Rows from block 4 of a small multi-label image tagger, named by matrix and row number. Rows with one number belong to one neuron. Each number is 128 + 32 x the weight over its row's rms, rounded and kept within 0 to 255. All counts start at 0.
After each neuron's rows are labels from the 100 images, of 14976, where the neuron reaches its highest value: "top examples" is what is common among them; "lies over" is the class under the peak. Only what is clearly more common there than usual is listed. The data: analogue clock faces. In brackets: how many of the 100.
# fc1: MLP up (model.blocks.4.mlp.fc1.weight, 640x160), inputs 0-159
# fc2: MLP down (model.blocks.4.mlp.fc2.weight, 160x640, transposed), outputs 0-159

fc1.327 [ 89 184 124 171  79 103 151 108 103 186 154 140  86 160 104  97  67 140 161 135 134 119 157 113 130  61 204 131  55 111  89 109 163 143  96 110 137 157  96 111  91 134 151 112 179 147 133 149 153  98 145 184 114 121 102  80 132 115 118 147  98 109 104 190 175 117 143 178 151 101 201 143 130 127 132  91 162 155 118 102 145 137 175 126 142 143  69 110 134 113 121 104 137 109  71  67 126 171 127 144 129  79 114 106 126  87 122 143 142 141  86 122 120 117  99 147  98 104 122 109 127 127  95 157 159 161 153 110 145 173 128 178 104 191  69  84 128 118 126 176 146 198 121 134 153 109 136 105 220  78 120 128  84 107 129 119 161 116 215 124]
fc2.327 [168 133 146 104 150 104  66 162  78 120 162  51 124 110 159 127 144  83 105  67 104 128 119 123  82 113 125 134 133 102 169 100 131 139 122 115 164 177 122 109 158 119 133 183  90 135  72 136 156 149 117 101 109 153 161 115  96 114 201 138 143 133 132 167 149 173  71  96 127 121 140 190 114 124 173 127  87 171 142 151 161 120 142 113 139 108 155  96 142 163  98 144 134  88 120 155 135 138  97  65 108 128  92 140  72 115 155 222  83 147 149 148 107 156 156 149 126 126  70 157 124 117 146  95 146  66  57 171 109  96 128 145 163  87 172 131  34 209 119 108 139 108  91 109 126 174 115 140 120 155 112 107 113 195 134  72 108 145 145 116]
top examples: minute hand past 3 (39); minutes: 15 to 19 (39)
lies over: face (98)

fc1.137 [ 88 133 110 116  96 147 150 153  99 126  81 173 159 126 143 146 131 148 132 105 143  79 179 158 117  70 132 104  82 102  68 161 174 122  79 113  82 119 143 150 102 126 108 132 133  99 125  99 144 194 125 122 137 130 143 137 125 180 141 168 134  99 140 173  85 115  74 126 189 112 108 158 126  85 213 175 150 148 139  99 125 192  93 216 135 175 101 118 103 153 142 137 185  46 183  83 124 102 104 114 122 104 164 121 162 109  95 152  85 100 101 147 116 143 125 181 105 149 144 154 140 157 109 166 135 120  87 135 150 116 135 125 161  89  96  48 124 132 176 100 139 137  73 102 144 103  39 117 150 124 138 112 146 131 135 114 158  61 106 160]
fc2.137 [116 110  99 129 140 181 122 132 107  94 185 115 110 163 112 123 186 170 121 124 169 159 125 119 151 190 153 150 165 151 161 132 113 127 173 121 154 127 131 147 148 124 154 159  86 133 151 162  76 131 148 145 127 118  95 167 102  84  73 143  66 180 118 147 106 120 139 132 100  97  89 132 120 100 125 118  79 137 139 169  85 121 161 138  72  88  93  84 164 149 165  99 178  86  97 158 134 123  83  92 118 138 147 168  92 124 116 104 164 165 191 112 188  77 189 110 155 116 152  90 145 123 141 104 139  74 143 100 153 193  52 114  42 120 130 110  49 112  81 142 103 125 103 127  99 105 180  98 213 136 146 145 156 115  96 153 139 162 120 136]
top examples: ticks (50)
lies over: face (93)

fc1.67 [ 92  92 106 111 187 146 120 134  83  71 122 155 185 140 179  98 152  85 110  76 159  88  77 130 160  64 145 107  90 120 176 103 133 184 135 158 156 111 161 116 122 151 121 138 148 188  86  96 129 117  87 101 125 136 107 129 140 105 141  76 102 170 138 106 148 125 120  77 110 145 151 120 200 132  85 158 100  96 150  65 222 162 140 158 149 124  99 117 180 164  54 146 170 129 101 128 130 113  84 166 167 113 162 117  98  62 108 119  98 124 138  96 125 169 126 170 164  84 113 203 101 142  79 141 108  99  87 180  88 125 128 140 129 146 172  86 132 145 155 160 122 108 123 128 151 144  97 137 120 106 157 180 104  85 136 167 118 120  92 151]
fc2.67 [101 143 126 116  88 112  97 153 235 146 132 176 109 123 133 157 109 145 101 119 142 155  91 162 126 160 145  70 130 147 107  90 133 148  73 120 134 164 137 167 127 145 126  95 100 146 183 144 132 111 145 163 134 145 149 126 109 152 126 109  93 189  67  76  92 128 123 176 123 113  89  96  88 100 113 116 119 147 146 127 131 150 126 137  99 185 143 189 126  82 139 179  96 129 202 168 104 145 179 202 101 134  89 132 177 174 112 157  88 123 122  80 131 150 101  80 136 171 147 154 106 122 163  99  99 136 150 188 162 177 178 120  81  71 124 153  85 102 140  92 114 117  94  91 110 146 145  96 147 102  37 103 101 119 116 100  79 148 107 179]
top examples: dots (55)
lies over: face (100)

fc1.456 [ 98 113 112 150 131 128 146 105 140 143 112 113 115 122 139 108 156 102 190 125  73 129 152 172 102 116 166  97 164 210 147 129  95 124 159 146 135 152 172 101 131 117 146 202 150 165 105 160 132 144 150 121 107 185 141  98 180 179  97 132 160  52 137 104  50  66 145 202  60  81 184 146 109 147 178 173 108 135 134 106  82 164  70 138 140 122 161 118  90 115 126 130 126  88 187 195 106 131  99 115 142 101 163 137 115 127 165  88 115  88 124  90 169 106  79 142 134 132 114 142 134 141  77 124 120  95  84  57 143 134 190 112 144 114 141 111  92 111 107 156 120 129 146 131 109 172 157 108 135 115 111 103 149 138 102  94 148 141  36 152]
fc2.456 [ 89 147  84 141 150  83 152 117 163 104 107 198  86 105 112 133 136 127 125 132  90 120 149  90 157  93 135 123  89 141  77 102 184 143  88 115 104 117 128 128 132 169 142  92  92 105 108 133 138 116 149 188 148 127  86 108 139  92 116 130 139 105  67 144 232 131 167 135 133 124  98 128 177 108 131 116 151 137 135 167 172 113 185 173  61 131  89 115 170  98 122 153  80 169  58  72 148 127 136 144 125 161 122 127 129 110  78 143 113 133 180 170  90 183  77 123  99 109 129  97 110 100 142 180  94 180 198 172 111 109  91 101 167 151 158 109 111 173  79 160 144 125 169 161 122 146  69 136 167 108 136  93 123  84  81 135 111  65 145 143]
top examples: dark face (85)
lies over: face (98)

fc1.241 [137 109 141 150  95 102 131 130 112 175  96  82 123  92 164  22 144 137  95 128 119  85 176 122  92 176 165 189 141 137 153 124 170 108 104 105 124 111 175  85  85 138  73 103  93 138 100 173 106 124 141 135 157 157 136 110  71 147 110 177 111  73 136 140 149 125 132 160 154 103 129 128 138 145  83 130 185 121 102 175 132 139 154 180 154 188 113 124 113 176 105 114 127 178 105 140 112 110 107  53 104 157 142 107 111 104 148 138  87 133 106 131 136 104 136  79 109 126 144 137 101 107 111 145 158 119  78 153  75 127 129 146 181 222 103 145 115 106  87 189 202 109  61 158  94 181 173 153 145 110  90  92 116 113 135  88 107 102 173 116]
fc2.241 [ 82 109 101 137 141  37 105  99 123 166 151 113 124 180 112 145 131 120  96 109 177 147 142  97  90  94  69  85 140  97 255 107 178 206  89 153 124 112 167 136 145 112  85  98 115 186 143 153 142 126 141 134 117 178 100  70 128 125 170 145 137 128 139  96 133 145 137 155 145 168 112 151 108 139 192 119 110 108  94 123  98 156  80 113 174 113 146 120 140 125 153 137 143 158 127 169  55 144  96 104 104  79  91  75 134 153 104 104 149 184 118 142 150  87 151 115 124 133 145 123 122 144  59 129 111 141  98 103 148 139 138 179 182 102 158 112 102 110 157 150 154 167 152 152 181 133  65 107 107 142 128 117  99  96 140 100  59  91 142 158]
top examples: dark face (66)
lies over: face (78)

fc1.140 [ 90 188 150 114 100 158 159 143  73 155 174  70 153 110 120 122  99 156 187 111 136 140 171  85 101 103 170 129 115 114 130 132 167 186  98 134 162 143 165  79  92 172  97  88 105 129 154 147 134  99 153 111  66 149 125 162  92 121 201 125 125 180  80 136 134 155 134 129 151  72 112 167 148  97 165 124 129 147  53 102 118  89 114 153  83 124  84 153  91 186 146 127 103  89 153  71 101 150 106  73 168 116 143 139 103  99 100  75  96 105 175 132 132 133 108  97 104 146  96 147 107 129 169 115 169 106 123 190 137 144 111 170 141 149 120 134 131  91 130 155 155 155 194 175 117 163 132 148 108  70  61  91 156 114 143 144 146 110 209 147]
fc2.140 [125 123 120 101 170 139 130 106  90 127 134 129 165 132 197 171 149 170 180 109 165 188 129 133 112 128 137 109 169  92 159 162 140 113 166  55 154 203  60 122 151 156 134 167 171  92 156 155 131 136 100 100  92  98 183 131 134 100 128  60 126 150 149 193 100 128  95 127 127  99 162 112  97 107 168  87 123 125 159 135  80 128 132 110 165 121 145 110  93 191 161 160 166 137  85 138 132 129 135 121 101  99 142 174 151 185 113 130 119 149  95  41  89  89 188 102 164 153 111 123 155  40 143 123 123 156 120 139  91 110 122 105 128  78 165 124  71 144 158  80  95 149  94 121  81 128 188 123 118  91 161  84 131 142  86 120 161 100 108 143]
top examples: minute hand past 3 (31); minutes: 15 to 19 (31)
lies over: face (98)

fc1.611 [117 154 151  73 134 157 126 120 106  68 121 164 163 129  49  94 156  74 118 140 141 110 139 151 128 177 132 154 107  98 109 111 135 151 152 105 100 119 175 163  92  79 131 138 112 141 157 102 141 128 107 152 149  88 118 167 161 133 178 125  57 101 124 183  93  86  84  99  79 136  98  73 117 113 105 174 110  71 166 129 184 167 149 108 151 197 124 171 136 111  64 106 129 128 128 106 124 118 132 109 154 149 199 127  93 128 210 120 135 104 147 102 158 113 177 154 121 159 177  48  82 132 143 153 117 124  95 181  69 123 152 119  93 103 134  93  95 102 131 127 127 153 112 133  68 202 121 129 142 127 108 183 124 155 169 127 195 145 127 125]
fc2.611 [122 130 121 166 124 152 145 100 159 176 144  77 126 117 103 126 181 121 105 100  64 169 172 172 133 103 152 135 118 148 115 109 114 132  95 159  91 128 162 106 119 142 132 144 119 105 131  92 158 110 162  99  80 159 122 122  76 153 129 155 131 120 129  72 151 158 161 159 177 177 131 171 151 121 104 113 150 156  69 127 143 155  92 142 109  73  82 174 111 102 170 129 166  71 119  63 119 133 108 167  82 164 109 170 143 151  84 129  88 132 149 141 170 179  73 167 123 104 143 204 137 107 142 117  78  60 174 125 125 154 146 128 171 152 119 161 106  93 180 111  86  91 143 131  66 162 116  50  97 201  94 129  85 134 113 101 150 124  80 185]
top examples: dots (75)
lies over: face (100)

fc1.436 [100 154 125 166  95 126 137 105 127 101 111 160 158 124  77 110 131  91 149 129  72 179 126 189 149 126 120 169  96  86 110 100 133 116 156 154 143  55 136 164  90  98 171 121  76 128 125 170 126 154 104  58 100  97 128 139  96 133 131 181 145 151 127 171 117 169 158 151 175  94 141 181 109 173 163 102 121 154 135  67 155 142 153 108 123 149 118  52 166 122 164 141 148 148 127 131 131 102 109 158 116 101 109 121 100 121 120 136 103 155 126  94 109 129 193 177  83 173 198 100 154 138 129 145 150 147 113 122  53  77  65 143 110 125 151 171 126 133 191 124 160  78 180 141  90 128 200 113  99  85 135 149 164  79 183  76 157  94 117  94]
fc2.436 [123 127 197 150 201 111 106 135 108  96 128 112  52 138 140 103 158 160 121 184 170  74 133  69  93 120 115 159 169 199 127 111 120 143 109 143 114 120 127  85 177 140 110 140 208 125 112 102  99  82 138 154 147 130 178 133 146 127  91 125 135 176 146  51  95 141 131  68 120 153 107  86  91 172  87  83 188 105 132 133 112 155 144 126 159 156 119 225 151 123 190 112  78  90 122 156 128 150 152 125  91 117 137  83 153  88 149 107  98 110 131 105 142 124 129 110 154 125 105 157 108 192  88 134  95 150  96 168 110 108 181  85 139 156 109 103 137  52 127 135 118 153 133 153 136 137 154 154 157 101 151 138  62 133  82 158 147  99 109 111]
top examples: minute hand past 3 (27); minutes: 15 to 19 (27)
lies over: face (78)

fc1.636 [157 176 120 193  88  79 183 172 111 148 138  95 132 143 141 159 103 116 150 123 129 139 167 122 119 159 111 162 152 119 139  82  91  90  45 103 137 140 111 195  79  96 120 116 138  83 108 153 131 179 165 159  94 113 108  62 200 115 130 108 140  91  95 157 173 136 109 140 176 137 128 100 105 118 156 103 150  75 156 134  87 124 131 115 132  62 184  94  99 172 138 156  84 102 161  81 149 107 136 118 135 130  60 151 128 115  97 168 138 173 104 122 123 101 119 119 121  86 129 137 132 113 138 135 191 140  99  46 129  69 100 151  98 132 133 175 187 183 119 122 154 136 173 139 119 150 100  87  49 166 138 153 146 160 105 135 128 188 148 148]
fc2.636 [145 152 140 146  78 157 159 135 125 128 128 101 139  86  93 143  94 148 114 122 153 159 167 167 125 109 156  88 111 146  89 122  73 152 150 145 120 163 158  71 161 183 139 136 124 150 142 118  94 108 162 161  56 158 122 146  76 145  87  98 133  71  76  96  78 142 119 152 110 123 177 170 101 134  60  83 117 174 118 116  70 193  97 144 109 170  47 183 137  98 152 131  96  82 151 154 163 146 173 107  77 122 134 121 124 123  57 135 133  74 122 151 135 129 161 100 180 168 156 156 129 125  90 122  67 157 165 168 109 173 167 130 109 150 153 107  90 103 123 120  68 149 131 116  83  93 172 118 117 165 156 123 168 117 202 125 117  97 121 151]
top examples: dots (54)
lies over: face (100)

fc1.19 [108 134 146 137 136  61 126 116 182 133 127 204 118  86 171 133  63 180 146  78 139  69 129 182 147 136 158 121  84  79 134 173 198  77 103  77 123 163 128 119 176 122 103 149 102 124 146 139 116 101 143 112 144 143 141 111  79 124  67 135 133 123  96 128 150 125  94 139 134 162 164 187 117 150 166 129 108 153 104 102 136 128  91 117 111 157 174  83 127  99 143 114 122 118 144 108 153  94 141 115 189 148 112 133 134  55 109 123 166 168  46 176 166 143 112  70 158 125 131 121 110 146 102 125 108 139 136 134 107  74 128 134 149  78 157 130 161 187 127 138 139 112  97 124 141 105 163 136 144 229 150 142  81  75  95 114 109 225 134 114]
fc2.19 [111 133 192 178  87 152 103 156  99 151 100 132 159 129  74 146 166 102 150 203 139 119 108 132 108 102 141  95 126 183  83 121 110 122 105  87 117  93 120 145 121 142 115 133  77  83 110 129 115  99 131  96 114  85 116 141 154 158 153 111 178 169 144 117  85 171 177 109  92 135 140  99 119 165 120 104  87  82 178 168 136 164  97 175 159 143 122 191 138 173 134 218 109 136 118 161 152  79 157 152  46  62 116 160 118 154 129 116 111 117 133  75 109  86 131 129 115 134 122 124 135 145 116 101 162 167 158 144 154 142  61 112 145 109 122 169  96 106  86 150 142 180  89 118 151 126  68 110 114 133  93 132 122 117 187 157 194  81  44 157]
top examples: dots (62)
lies over: face (100)

fc1.283 [150 116 130  83 142 133 156 135 114 166  66 166 126  94  72 149 103 108 112 130  99 156 138 144  98 198 161 156 117 138 128 139  87 161 120 145 136 110 137 162 132 128 131 139 101 174 145  67 125 117  80 115 145 144  78  99 107 152 121 137 167 162 151 109 115  34 142 133 119 188  59  63 169 136 147 133 125 160 124 140 100 109 140 117 106 143  53 141  56 125 125 170 148 154 123 119 140 114 133 147 177 122 154 125 202 135 182 159 101  78 105 146  99 136 134  97 104 177 215 145 124 154  85 164  80 107  88 163 118 107 177  94 130 189 170 121 119 150 127 145 122 106 134 178 145  65 122  86 165 184  83 117  96 131 164 116  95 108  89  88]
fc2.283 [ 79 119 187 160 119 174  95 131 134 152 138 109 162 174 149 115 106 187 155 115 148 168  81 132 151 127 120 133 136 142 188 144 120 131 157 198 168 171 118  71 108 113 149  69 164 123 106 133  78 139 130 151 147  80 127  92 117 139 121 127 126 142  89  94 129 125 131 179 109  89 158 110  59 135 119 148 131 139 108 131 120 119  99 102 179 148 137 113 177 117  81 108  88 160 100 188 149 119  63  91 134 149 122 109  74 123 128 213 159 188 150 133 139 174  53 183 159  94 134  82 135 162 144  79  84 125  86 160 123 152 160 164 142 108  97 151  92  92 127 146 163 143 135  74 126 122 152 121 118 132  81  62 132 108 174 127 182  70  97 165]
top examples: ticks (64)
lies over: face (97)

fc1.330 [162 148 128 158 118  75  78  96 134 167 178  93 125  92 153 139  93  80 120 112  79  93  68 145 142 150 170 215 130  71 115  82 176 109 149 179 123 130 133 152 170  95  91 163 151  81  78 142 159 114 137 164 189 144 110 131 162 146 171 199 171 159 146 159 126 117  82 120  41 140 163 132 167 127 146 138 185 137 112 142  83 156  75 114 146 137 110 117 133 133  72 129 122 193 163 125 174 149  80 141 137 148 136 119 131 123 108 116 101 153 137 107 139 108 125  76 143  49 133 159 147 130  83 169  90 150 109 124  56  84 120 109 152 122 132 171 148 126 119  98 113  83 106 166  99 113 114  94 102 155  75 116 154 131 142 102 104 116 170 131]
fc2.330 [165  97 144  75 153 146 131 170 143 150 112 123 125 174 145 144 148 197 184 111 143 126  93 124 126  86 169 137  96 154 198 155  64  81 147 126  88 179 144  51  77 125 104 158 158 155  86 135 151 104 111  30 108  91 134 142 106  98 104 114 162 110 108 140 149 132 104 150 131 116 136 132 147  94 166 144 164 118  60 189 168 117 146 105 134 146 164 141 139 126 126 169 156 136 143 101  69  61 149 132 114 111 111 162 129 129 177 137  93 139 134  94 149 103 111 108 118 150  82 164 120 125 144 104 111  73 154 110 116 203  88  38 140 110 163 120  86 100  70 151  97 137 135 100 140 151 125  91 174  88 133 173 161 168 117 155 180 112 129 105]
top examples: dark face (67); hour 5 (31); minute hand past 5 (25); minutes: 25 to 29 (25)
lies over: face (95)

fc1.252 [ 90 136 150 119 153 135 134 132 114 118 132  94  79  86  91 120 160 136 115 197 177 166 161 133 121 127 164 167 151 131  78 160 118  77 107 148 191 116 167 124 127  88 159 135  88 182 121 180 140 145 138 103  79  99 112 115 122 108 153 119 144 120  99 171 125 158 159  89 116 125 145 152 174 109 156 139 182 158 146 188 125 166 110 146 101 103 136 115 183 188 101 120 204  82  94 129 131 103  81 147 120 159 136 101 111 151 113 153 168 105 134  91 111 112 161 182 196 118 227  86 134 125 118  96 157 122 121 166 151 145  58 116  89 141 149  96 113 110 180 120 105  69 114  95 177 121  85  56 147 112 115 105 107  78 123 100 142 163  65 117]
fc2.252 [131 105 186 130 125 146  86 135 128 170 194 141 133 154 137 164 117 108 161 189 157 103 194 107 160 171 108 136 155 161 176 125 173 146 137  88 133 151  96  83 134 169  91  85 175  76 178 112 128  76 118  94 175 182 164  74  86 173 153 131 151 111 101  97 149 150  84 123 113 154 162  95 115 116  82 120  76  61 130 125 147  68 112 143 152 137  89 139  99 103 113 114  98 152 111 174 137 137 144 156 138 130 154 121 107  48 138  76 117 120 150 143 149 104 131  86  78 109 103  93 113 133 119 172  95 146 106 121 134 138 169 101 179  98  78 120  97  85  72 162 215 152 101 104  80 128  97 109  96 134 162 132 155 180 126 116 153 104 164 138]
top examples: minute hand past 3 (26); minutes: 15 to 19 (26)
lies over: face (76)

fc1.128 [104 184  95  78 184 141 124 132 129 157 181 154 142 138 128 146 158 172 170  94 132 153  93  48 112 157 130 143 206 123 104  83 164 126 166 132 127  95 133 113  70 127 144 118 157  83 116  72  57 112  62 146 182 146 106 155 166 113  81 132 175  65 133 121 113 114 164 161 113 175 147 127 121 107 163 117 136 109 176 151 114 100 129 142  98 140 120 167 163 121 129 130 158 138 104 105  88 154 103 121 169  84 157 114  87 135 127 102  64 104 145  95 153 119 179 126 142  93 192  69 117 133 113 115 162 144 139 165  46 155 101 110 143 100 119  96 103 128 184  96 153 200 166 163 122 125 169 118  89 168 138 148 116 112 136 100 156 126  92  73]
fc2.128 [101 133  84 140  84 177 164 121 136 100 119 187 204 113 108 170 139 116 146 176  95  82 146 148 148 164 167 123 108 150  72  76 139 152 147 136 163 117 130 130 111 177 156  93 125 161 170 161 135 167 134 130  90  56 159 136 151 180 156 102 112 156 117 127  80 164 143  80  82 110 107 105 137 127 138  96 161 149  79  62 147 140 100  99 136 112 181 133  98 129  80 138  81 191 171  71 152 110 127 168 114 115 116  82 160 121  97 131 184 133  91  97 105  97 148  99 158 109  89 108 132 101 140  77 105  97  88  84 143 181 161 132 167 149 132 118 110 167 159 187  68 100 122  95  83 162 109 113 141 178 141 142 125 169 150 108 148 111 124 204]
top examples: ticks (53)
lies over: face (100)

fc1.635 [142 102 119 100 140  98 131 140 122 111 142 136 166 103 112 135 114 103 154 121 111  80 110 187  94 183 153 156 113 130 102 172 111 157 127 158 151 128 181  78 157 114 183 114 132 139 161 161 140 122  71  74  76  75 150 145 190 167 103  95  70 170 185  56 150 149 110 122 127  86 122 124 126 118 113 119 121 151 124  87  93 145 117 156 159 113 151  63 123 131 103  96  81  52 138 123 129 137 112 164 137 137 121 176 136 164 134 127 124 130  76  58 109 126  85 167 131 144 145 185 167 128 157  16  90 175 119  96 124 164 164 120 105 124 144 138 176 154  93  91 198 188 116 132  77 134 148 156 136 144 138 142 146 166 172 127 159 127  81 101]
fc2.635 [140 110 127 147 158 155 152 171 127 159 169 159 124 173 102 171 149 146 158 149 137 151 129  95 130  91 101 121 164 107 158  96 196 160 146 134 101 131 109  98  90 155  64 111 112  83 158  39 136 161 181 155 121 187 167 116  95  97 136 106 142 101  43 149 111 114 163 201 136 176 115  68 155 149 152  92 149  89 122 154 160 100 136 152  88 106 120 169  94 121 131 153 143 136 146 107 157 109 189  90 117  79 132 119 155 125 111 113 124 111 161 151 124 137 137  96 142 109 113  82  91  95 130 231 113  83 115 118 160 107 114 142 173 124  92  84 112 114 138 148 146  71 175 121  89 132  75  52 109  78 131 148 121 101 126 109  70 156 166 130]
top examples: dark face (91); minute hand past 5 (35); minutes: 25 to 29 (35); minute hand past 11 (34)
lies over: face (86)

fc1.425 [117 145 103 147 135 216 142 140  98  91 140 129 105  84 100 113  96 136  62 119 135 128  86 142 133  83 131 124  98 180  92 171 139 192 149 112 151 176 161 112 159 145 121 158  82  84  85 144 114 150 162  99 147 136 147 142 157 128  90 143  99 107  87  85 144 126  49 144  90 127 126 113  92 197 164 115 171 132 121 184 131 117 118 134 148 150 143 146 116 112 149 172 132 102 102 153 145 129 150 127 160 125 142 133 110 157  97 112 106  91 181 184 123 169 141 139 109 173 165 149 117 137  72 166 153  83 140  83 122 140 119 110 127  77 116 133 185 126 131  79  74  84 116 103 137 177  81 104 167 154  80 148 233  52 159  64  98 132 154 140]
fc2.425 [141 128 155 107 126  51  89 134 152 156 168 113 163 123 164 162 125 125 148  78  89 148 109 153  82 153  56 129 159 177 152 102 174 176  91  74 125  65  68 142 179 155 157 135  83  80 127 116 169 114 146 146  94 184  92 157 146 145 133 123 138 109 166 146 143 148 171 162 182 109 217 123 116 139  86 162 145 102 154 118 139  71 126 134  54 155 142 120 101 177 187 107 120 104 170 114 128 111  94 146 139 164 117 125 144 136 119  83 159  81 109 103 154 102 102 118  98 125 111 157  94 160 147 149  69 143  88 104 114 169 110 165 114 120 102 192  99 141  98 161 132 123 159 133 172 102 153 121  68  93  99 160 153 136  54 163 121 110 121 122]
top examples: ticks (51)
lies over: face (95)

fc1.269 [190  91 137  94 115 141 119 122 128 113 103 102 119  73 146  88 163 127 159 135 130 155 115 186  94  85 118 139 203 119 128  98  72 112 166 101 137 135  23 153 137 206 147  82  94  61 115 192 108 136 103 156 154 129 142  66  98 115 134 190  92 130  76 226 116 117  90 108 128 149 117 170 104  92 146 151 109 155 183 115 131 124  70 129 216 149 140 130 107 110 117 118 102 169 119 120 166  91 123 133  82 116 132  79 123 163 156 130 157 119 142 143 128 128 148  97 138 116 183 109 103 214 187 153 118 131  76 123 141 148 135 121 169 166 112 118 150 117 102  95 135 108 153 144 103 136 139 135 186 129 153  92 100 133 123 126 140 136 133 112]
fc2.269 [153 143 132 112 129 126 153 145 185 189  42 141 107 175 148 136 154 105 126  70  89 128 171  84 120 142 107 137 150 136 151 144 130 129 136 143 117 129 153 109 130 125 164 137 130 155 136 120 158 150  87 120 125 135 143  72 178 103 199  78 161 140 130 140 145 164 193 179 168 104 137  53 105 158 153 175 121 119  77 148 138 137 106 177 120 118 149 174  85 137 150  71 128 117 113 136  85  93  50 107 144 126  58 136  75 159 125 161 120 160 110 165  97 117 112 114 130  95 167 133 140 112  92 111 132 116 103 181 121 113 106  75  74 118 108 130 111 112  60 131 131 151  96 161 146 136 218 142 128 121  76 116 121 205 192 135 108 193  99 139]
top examples: dots (69)
lies over: face (98)

fc1.302 [147 130 136 176 177 116  96  26 109 115 152 121 129 165 182 102 110 132 184  80 112  83  54  95  99 128 137  96 110 144 157 118 103 192  91 192 142 124 124  97  88  92 124 169 122 140 122 141 117 154  72 168 108 119 116 167 181 117 104 138 160  87 103 126 121 128 169 117 119 154 123  88  88 203 143 148 139 124 171 181 116 120  87  95 162 169 159 116  53 122 168  85 105 102 152  93 158 128 150 199 105  86 110 143 162 165 139  90 125 136 168 137 203 144 165 140 124 123 101 119 189 137 143 112 159  68 153 129 108 117 126 141 192 133 122 121 138  80 163 121 120 141 136 110 104 127 113 125 131 192 124 110 104  92 167 138 106  64 139 103]
fc2.302 [201 138 139 123 109 108 185 188 156  96  68 111 114 135 144 118 130 112 122 154 106 158 155  59 126 153  92 165 138  88 104  90 112 102 173 102 147  49 123 177 144  79 164 115 136 125 120 126 177 102 156 176 184 192 185 156 113 102 149 137 156 139 139  80  91  80  58 112 143  95  97 114 144 169 122 109 122 175 122 116 125 131 142 105 178 121  54 145 214 107  87 126 195 109 115 124 135 110 159  96 156 159 137 107 106 191 102 121 124 166 123 150 123 143 128 137 133 105 118 179 145  70 110 125  70 160 131 118  80 101 133 122  92 106 134 120 155 119 102 143 193  72 127  93 119 132 131 106 172 146 177 178 140 146 145 131 109 178 117 119]
top examples: dark face (72)
lies over: face (81)

fc1.89 [136 139 173 131 147 155  41 167 114 100 178 120 145 120 123  93  97 147  94  68 101 145 153 154 186 107 155  37  67 117 158 102 146 130  87 124 191 207 139 131 150 146  84 181  97  94 122 108 162 173 150 136 153 136 137 138 126  97 137 156  55 119  99 173 143 119  77 173  97 147 195 122 132 121  78  82 128 132 139 130 139 160 113  98  59 138 115 134 112 145 111 116 153 115 102 123 126 139 171  77 125 161 190 165  77 113 122 141 142 113  99 163 113 189 128 138 108 132  67 160 100 120 138 112  81 105  77 133 184 137 132 111 156 115  96  99 158 135 119 155 115 105 124 157 110 149 141 103 133 119 164 144 104  56  81 166 190 135 112 149]
fc2.89 [150 139 107 116 116 171 166 111 132 141 136 123 124 168 146 195  97  85 117 115 139  68 133 177 132 137 114 133 136 127 119  98 114 158 143 186 152  99 131 106 161 152 123 130 141 196 124 109 145 132 104  19  96  97 107 154  33 156 124  92 154 182 136 144 120 132 123 144  98  99 169 134 102 135 136 162 122 128  86  71 128 112 131 146 141 101 130 129 145 208 150 118 121 149 156 135 106 101  98 112 122 177 106  90 147 114 163 178 139 159 120 100  93 127 101 143 180 205 163 109 157 133 133 120 120 131 199 129 169 137 144  90 121 140 180 147 142 155 131  50  83 116 136 134 103 110 129 101 111 145 153  59 142 131  87  86  42 153  62  55]
top examples: dots (52)
lies over: face (100)